Weights of a small image captioner.
Model: 13M parameters, 32-pixel images, encoder arch convformer, encoder norm layernorm, encoder activation gelu, encoder patch size [2, 2], encoder depths [4, 7, 4], encoder widths [80, 160, 320], decoder layers 10, decoder norm layernorm, decoder activation silu.
Training: normuon at rate 0.0097, 2700 steps.
Data: trained on rendered dice on a table, 145000 training examples, 1.2 epochs.
Rows from block 7 of the image encoder, named by matrix and row number. Each number is 500 + 50 x the weight over its row's rms, rounded and kept within 0 to 999. All counts start at 0. Numbers have three digits each. After the name is the row's rms in percent of the matrix's.
# pw1: token mixer expand (encoder.blocks.7.mixer.pw1.weight, 320x160), inputs 0-159
pw1.238 100:421555420610519535564533456496590468542608487475492508579417551462553491435490455495505419455522541449546502463526478476514498585486456489518565472466496464468450529490528537477544597489562450532425457428517552551461577491518455534576497544508437474463441460439486453498453527539510470425539606560515470464460492579462549460554470590410496556531466548552537582562477491460511536507454467477651590566471511494527583522521431519473472384422490472597451517526501471494423544438468420
pw1.239 106:562481499569544542517562378467446446450485400459482548516504499523550513500508457520537417573454556496544469439500524442527491467514492510426426577489588458487446651488470444405430542507538505485524457544546434456519461476599437483519563479601516454486484487543491484433527439555575524580521478479541538531497513474532493431639538516382547532507554519519452514495538480519562508538437545434564571460506509603619544462539491484526518486482475461386511424556532496420473475525571557
pw1.240 095:505461350476539510559516545423577390465444555513534527504526569415537521504508550417467554479448426481487508562458477514543490528520432508553510554539478504495444462607489560441472476526481499554485522600456429489579544562524507515455496542640443551590473539398504471543547496411488558532498416470576439475458499488488512521520501508561419537521548561478466548537488397431480490583562418521496548418508464386494562516514501582504435526483559479487488447548473630497469477514517539
pw1.241 097:500468462489483537533516466521536499540549332464554564494541465501585450607439596437462501506415555544538533550452496595442442477428416463511444539462454525524547528452510486507516453524612587425474453578523438528402424436540562548525523509483493522486495434578417504486508495563358526506488475563573591494441556490477500519428439487487558521555479467496467442431498483548525483457437511489464530569471524504509524464491427520550479530521439420615519509614568467454517490521478515
pw1.242 104:563495470481531524484571433388529489480544521526467533416530508417601492511556502494475525466450427445571581498512541487541495536442418492490487457466518535467441422478531483538516547520512530468504492470408481433496568436554438493501524492637502626447499565580677567568447466459477539464474505453471509558592577554520505536544583462434423479574423477461405483553478496444481520517470490560460433467459497433513522551487478500566437486497513615435505502522509571554519458430449471
pw1.243 100:493565493413520497531518444547524434567484468476607529524492548456522426525472506524467559502532463473508431472516401441493639524531496511508570492510588500447398557520453567533532523491513398529620499477421531569560580561519422558516501551563499472509566455483522531531519539469503452456441459555431515548472449571484489482390534496525527573553501555387500548453577425439509477538552545610403548444469507523597537448473531466498482456445548457486554478497526547418428535566562501
pw1.244 091:528489544520426601444508557397476506518475368392498491524530525405459501430518499440597538531518558419567521453546550473475513526441385518531520499484586451504522495489493453491411446507465533504471607472451583500458492554610497534522467504496527580409473525469502438482509506508621566516460538499597479528546484547483533565494581521463481408514623496491521454490525507587510415452556572555415531555469472478447516490526529565543451500527555532458508544386447544474500443487457507
pw1.245 105:507460516554453426508406514520531481487521495494524567420375497463523500483511432555413435534535540443501512425383391489434526458472491527510456610461457419521421491502535549441504525441473465497506523517569539574525479513486502469515446499513450444462474569598460447487463479507530539495492479505537538590438488433495515541515579487546579479494487450482605486485416556640498533598484570519557556512464523510514485533463592545517533524434464571465447376442616454450455401519468507
pw1.246 103:530531429524508566479515486608457511467517490358514576592586466498409464534545471523481509428455519455418540565446547462595544522423403464467465545585513469563566544570451494465528444517498453439517524529472407485447655549515575475519549397535505557472592472509469482470478450516598522530578528521477558536553476453515509483498463490573507477573557458467508407454590495524508487418436479423537521487568467515504449548541516466542502461428481473456533489474474414446437531452461531
pw1.247 101:511461432523547409562477584595539437482430456526580499534562547457487448561568524551474470542500462439452552554554435538509458551524551411579496540526364458438529537568475459523528539435476514482487536445520476580492486522431485491449469514531488504467572513467436464461468459562455471466508469574542485508486452587533655508582517620519458508579478462585521551455496395477627475462496535542571571489527581404471533455514424501500474508444557510530501505468403525533467537490483517
pw1.248 087:481457482443495549473516417456459530495453446521454548528484475588566478487486439503498481445497486437535438433541588521597420481462463436426495554457575569481434496494551500454524514476469523454516439424550450561423522509509570451511477443460559463461516437497437544407409423528519554654515487423499480475510527520592458493511453473498360437535627392468510506508533529562465507393498579514638505470475533516495398484523504494535529440514474527546519523457446543491544500509566558
pw1.249 096:472472517527391491449455503510523500635483524480438434461479466524551462409473476428509567534456558498497545522453517520491527510469552465471437436581493379539588456369461443517574602579474522469592469557588479566561484487443553569406506566499485546433484483568501477499494446472460498584471476502530534501520555538520443552543464473559469512537588570490539459487472516506473484581482536522469440588534486406405554426530533628444574500556543522514466560515454488498407521526501499
pw1.250 100:490478428445575518458532458496501439446620522557415463574405571462523528507487459552434425471590580520530470475437473473413450512495495405510389515445490431514536563459476534452569545483552507502457510494558522519550507487560452569454501452488443553526540523507566545513417498510497454450546345579583486484539427480495526513488512517526497565565440495506541455516520565587488418565444481387502536535413476478583468521549504484540442543520453498497511389463511570502503440587414539
pw1.251 096:415464544510478424519481508543420576548461530444466469512483474443541472432437450502487438536473472431562525544540435435502535549444532386577479467512554512513460546411566527468576558604433506510498539519471478459550452467472481455492483498565448567592509534570453525470529493541477584502528436553469494446501467538507497518501430460366487445434393481511531397579439431600477430450479579542473461586489544560411549424486628482530489572547536466529541511503462523430522510462537532
pw1.252 103:507457416431537548549512492598502577557435553551432448540421539463481435505603443454506523581523446545610610515511520500471482461477510471444428522437539458499435448434501449531434488558472520474487557591507553490467488462509604532536417459385514466534439516515513464543504467513398542538474514506453454495445520539484542495474538424530514534467633548545539545501544466385619502478457442490526512448504487430502529525467516455519522524377488477442595526506487563480590521459402512
pw1.253 112:447405534477441497545526458444536503433488543473543581494415495535463519591566526477569370517535495466415491487481514538537484498405588519506492441519477468468464522540459473503513501473497435511390460355503455564520553467522634473505416519473501461492572533430472462496467479529427517457532455453454489449481596523534473546471548485576478523473508412567362538525618603530478505529545504425512523493515497450573541500545430568437435519444471574441551526510520503587482576492488550
pw1.254 106:507445442434467415491510434447507387489598529529460477575413536504560473561531421528448436522493537553514535403429541507475508563514500606456577481523442510537480588505424507444491543449484506490562564477562517521464499471473538541451473519552503556419463566530486445580435469484453466582569485469484475506522510529509541615446591555561544487465505548536505509443537432490444539519565452520480475441482590465544520455515490540544457459466299515472522427594440439447450527554492499
pw1.255 096:480469528488576482453517496564552520580433453442563524560446534566502511460523438538497466402504521510481465492399451550407519486588587471497540507509442509428480516475539534466448523473484431574510509581469512421534486494523489556556484496419608500443522504553535543527394551487390477402550511591511526613572574539527452566507499450485514473554478464419438456476451498526504438592483510496602568496459529468493552506533591476453502560414531665503445531493491531433578522486498522
pw1.256 093:493495468462453525538517422476537492444487549537534517542546504441486396499510541437398622514482500449489597445555468488506537436526480419567608504514506510575480498539585457479502523497540536534493519497497538550505434508536492464575545439470535459536459471466393474494413524514499588398508534575477457455547472497447423505458438559461510515476498483443520532540496537389521403645499508509539568412465609468439506519525555437458471485417573528456469459428585619433497454542475561
pw1.257 109:517497499461499468538516529464511565475605503619553497498523502495537462570493513557523490564428537452451519472409534437374544449496440565445483569467520479525502506493554563539599584416602530500513554427500461485492455470452512562535630453517483517382510454463572382556487431621524550507481470499499459439563516453544604542516518475409538520462437518460516513492554496545461454537518501529550554513541488516457498510537543544424540482517539391429538508596498429532440439426438497
pw1.258 097:532457550542506484482432521485569467556517449492537500592437622509578515479526430601552439476587439512520521502501536501551526467482377408542461534407576449502454526551426494456415568471493494559575481484402550561521529582513523467529438455523546580490493538448398461480483546474433567432570567535574513495527470505508492456420512465496526528460481495581476477404449504499515533443474506489475456489485473400453506436465493551555533511484572562370496374489477584493411527485539503
pw1.259 089:398469526552683505533554541510505499522517496590440476519415574486605615460495487547477449479464494577434441512458479570503490454506497547530512589491497460521423501460515520479539544575526498484450472492457546432449541539504367454572572609469455518530510437479544452456420451550570502531554374511517544574585462492503494359546516590507501509437537491504558428422461520553540495538529480516489457515448485519489496526517527387520539489556454441502506539459442532523511467554490524
pw1.260 102:568465535507541475557625511504441525454438483471485555508500567461468490472486459541449500601472524402522478491433464512553588435503530467598494527416476509522533476586470517467449536462449559418493434532496488481545563461464466419572515511426470587472469415506451350454449565480531456508559471433421440529540502530535456557577437538458541514489486472585602605439604472489570484558506467401458484541516451546406430486536451470527480521492480514553548507536468594483421494476475527
pw1.261 106:563513410584542521548540504521539450564506552525460543522483501570511522510497464511537363449547538456516624512588468574539550385558514430521507477416545446540500515529455512493387520575474519436489541448472514440396566499579476476466519526397539487510434495474534503409520586538457476481577420462508466497514515538452525568426495584390465446585474475511442585560515436478481470581521429488526473503511551419484435487488434533521559520486468427453529501602468494491445505591472508
pw1.262 105:544552491539496479535538462457524405550515407434491486591598483506540439600547507466437463472467621470490478506425474485515538469557509565506446528515476530471539458468446533484553448468632497493530438521437496400427552462502500496555478544502500518545514527510472514415529508498558447612506515511406382533549529465561412540513494495490538536509522554470394471531569494463428521515513524545430523508560500491417472476473368544447419521393524536495423465463460623409446477563498459
pw1.263 096:540473534546527443475476495569491469510478512583433466420464477506519423463597534534430517453442432528474523438545544504539629464455574566425505581430545503604497499485433520535548439490469536538475518585435577611414460539557521495586438540426497513488494496509603505552425483507476524486529545466519476349459563467503531485515488574530429528461478455386495460559487502394424554522425522559531542532444497441538564483504475533549529515390533502504454442424488558466539465475526500
pw1.264 104:464444567477588508528467564474542517508497566560468540593528535421462463436425525502550475565429506512592545591506453584469499437429433546511446518382504605448517457529445481551528564542501585489535386490605478507557510489423369523487521462535488447520561365523499478476500589463471512424448507515513494477425560500546481466585568454548548555487522389434501473539522509487468473505454417503530407447485501527530457445502447598543513513509494552499503594480476458485457486537543509
pw1.265 084:487524476418505493570478412448418538501538460462513448540430513521440456510411563425473554433522423444501588554546549508473461508480466543545488615417459515458466422493446473443530613600602484493485557506464465440556492512468506562557491518511434562605515526540572484627574519530570539515473409499556526468529473425551453458508530476431522541477529512490403496504505546513529474484497495564417564426533493444488477388560558465602508506495479515531522440494504631519547444531525490
pw1.266 101:531486420540386548448481519533519481500465467565547484441438481522476518453487450521463531475500555444474471525486493493504613547429484394452481486600543484480505565517516470570568513483516525600540468517445528577448567511486521467499479528424548578459533584518545519441586430461492522428448547526518581439448567514401490450546460552554436467550534501513540631485532468487449491425549630567420458572585595532522370523457443491542488416514459530506492463494468547571506539566509490
pw1.267 103:467542504531487520629472438458500493464444495447546553470500525517529479516530406407586418469560513547605506548398536485470418469402553516467524445529523504529529576588503491550475515469531497548480462473508444524440515463550525635505540475455516476489488400482445482476555568515441546486611467536476480464456507510465518507486522547428602461547543450525612480456468510450454514696461538519505493470458392525469531574474467581506572451460499528487549576521513503475425418486534461
pw1.268 103:425494432541544482483437473490465488484483479486550590522525424488502489483478401536553460482484493480458470571456453521537552482467524486565524468466604475548473454523456593490554577482473526558533475532422449395513477561457480425439521489517524427491464455465587478407602452410464524583497425512543424563537490462561548457451462456546381525528483516530426571480550474483494488422481499477459383471563540429531537530529417589414541515464523458499549389426465471600540557537578546
pw1.269 101:483537481583500485566557458519433556469508485468559509560518545501489463531561503460490362450584485498501476549500484480525505471485377466531447527446515428560583552561491461522465470488466532516533457472498465573523489632511505394482486523421556531519500511540493579450508484539488428498587514513573559567541427439494523624481615460513564523466471527465522424470499478537464491451437511387466482601464450543514582415575536528438435554427518564399495446399539536436525495437535513
pw1.270 100:515505484493528441465529474429536416570502469440520460553557562503515558500478509558511570458474574493576578458442413434463534458539547455498537529484562456477552471528567474477556484531537440464571493394442479450421518509422601491510550452547547509406483484507579580529560533487397510383457470540490514418453433547538464533554490433505493516509544500447502602536394559423485435466446526517514446561483574464456437599463519486506572531470502471459622551568486581547495456492447577
pw1.271 099:527437442463503481563536442559492485590526496491508638534390487558512469521514572500499390493427511545488533445527481514414461511467445479425499608494469506475535601511439433514494501517482519470506523458491375429478543584528452508558456496573455466444541522449494543496597514558557559578459459523432577506597468536523450475510477534469489539421540542432546434476505442505578442410605502537542525468503512508540597471460626511577534425564475444454534445473506583494468480478509555
pw1.272 102:442576498464433526523568508520499495485558510486532516478576531492438461450556471397517396550507476495534503566535521497555454582435499525402505555464496399416500449472456497537517477560511483534481434496550571564578464513596521579390572519433478580474538454545586424500609454520566526460541487456498488589469516525490439495558545481539439483462481494471469479464476560554498462480497485587473407534541461541476627562546550508589628421513501553417499406513430544501497534515442483
pw1.273 116:391500453527458434511496454522498503612528400455546443580534434464444487527562431411535507553519532541524532517466582470461529418447556432519431513492564624577546510439532519475589495478521483430502562499486561595464498512560499516471526403503582507421483444508574501538507465483531468625517506470430513546496517431551478523431518566478549468480489497460429433510514366492537486470514420483580487507423452525517537454532502503376583472606455478517462556411551478498497498459515537
pw1.274 101:505535453414557539518459411504453403642583499518524499487442562563574501497441376477567583475424528541421450539533536478469441508477382537491485498490518481503455442540543457504525501573437487477552472546515555569567494558479563551627612403419524519500504453577568442498462499429466452514545415500493477468531450551537516436536510506545568462493540453453546462546502460421495460505435466623554531491428530438539470505520449536447440538456501483456527576520533504480525431486534481
pw1.275 101:607528563471480402502484443536544517535500471491528500453497544546507547421557564493558528546456486482592473493519526530471521473506551459507595484445451500486580437551491538539500515445501603426530483447527575502563613390422562431524509438466519543467528551524497489454516478475414551484565401550490505502472460573438498439480464413530499475433461461482567538510562592480511592418456556567456553423554441587487533453536497498457498503571559508524607432578562518513552486391422545
pw1.276 111:517365497500492517470540377411477547512442435525516505536475534509534527399482538471557453515540520435492538481522556483636546430609491452514538528431540462449463568422475507441454477479507460507538425483532542461435530540559547529549483559433542509506509472526507481482466519478482540497499359540584476442445513526461466550443452567549393503513516466367509524469533549446601551531477485604480578413450467466448524455440560498565549525517585580471460418490461429516525510498547543
pw1.277 091:543512610531429516456600496505511528449480553469502419450536587481515463514511485538464441497405528492465497535410477519552483450382456502529546475496566492493606461525462530504451549593519489544508521590531485507490492534570499422577469483545490500426504469477462503437542471474452445451490513479480549594466600551536510480473550494574456594531553479513568448474512494570499400485474535480322393565628519452479518491442472444599492525463541411557477504466470498490452451432481585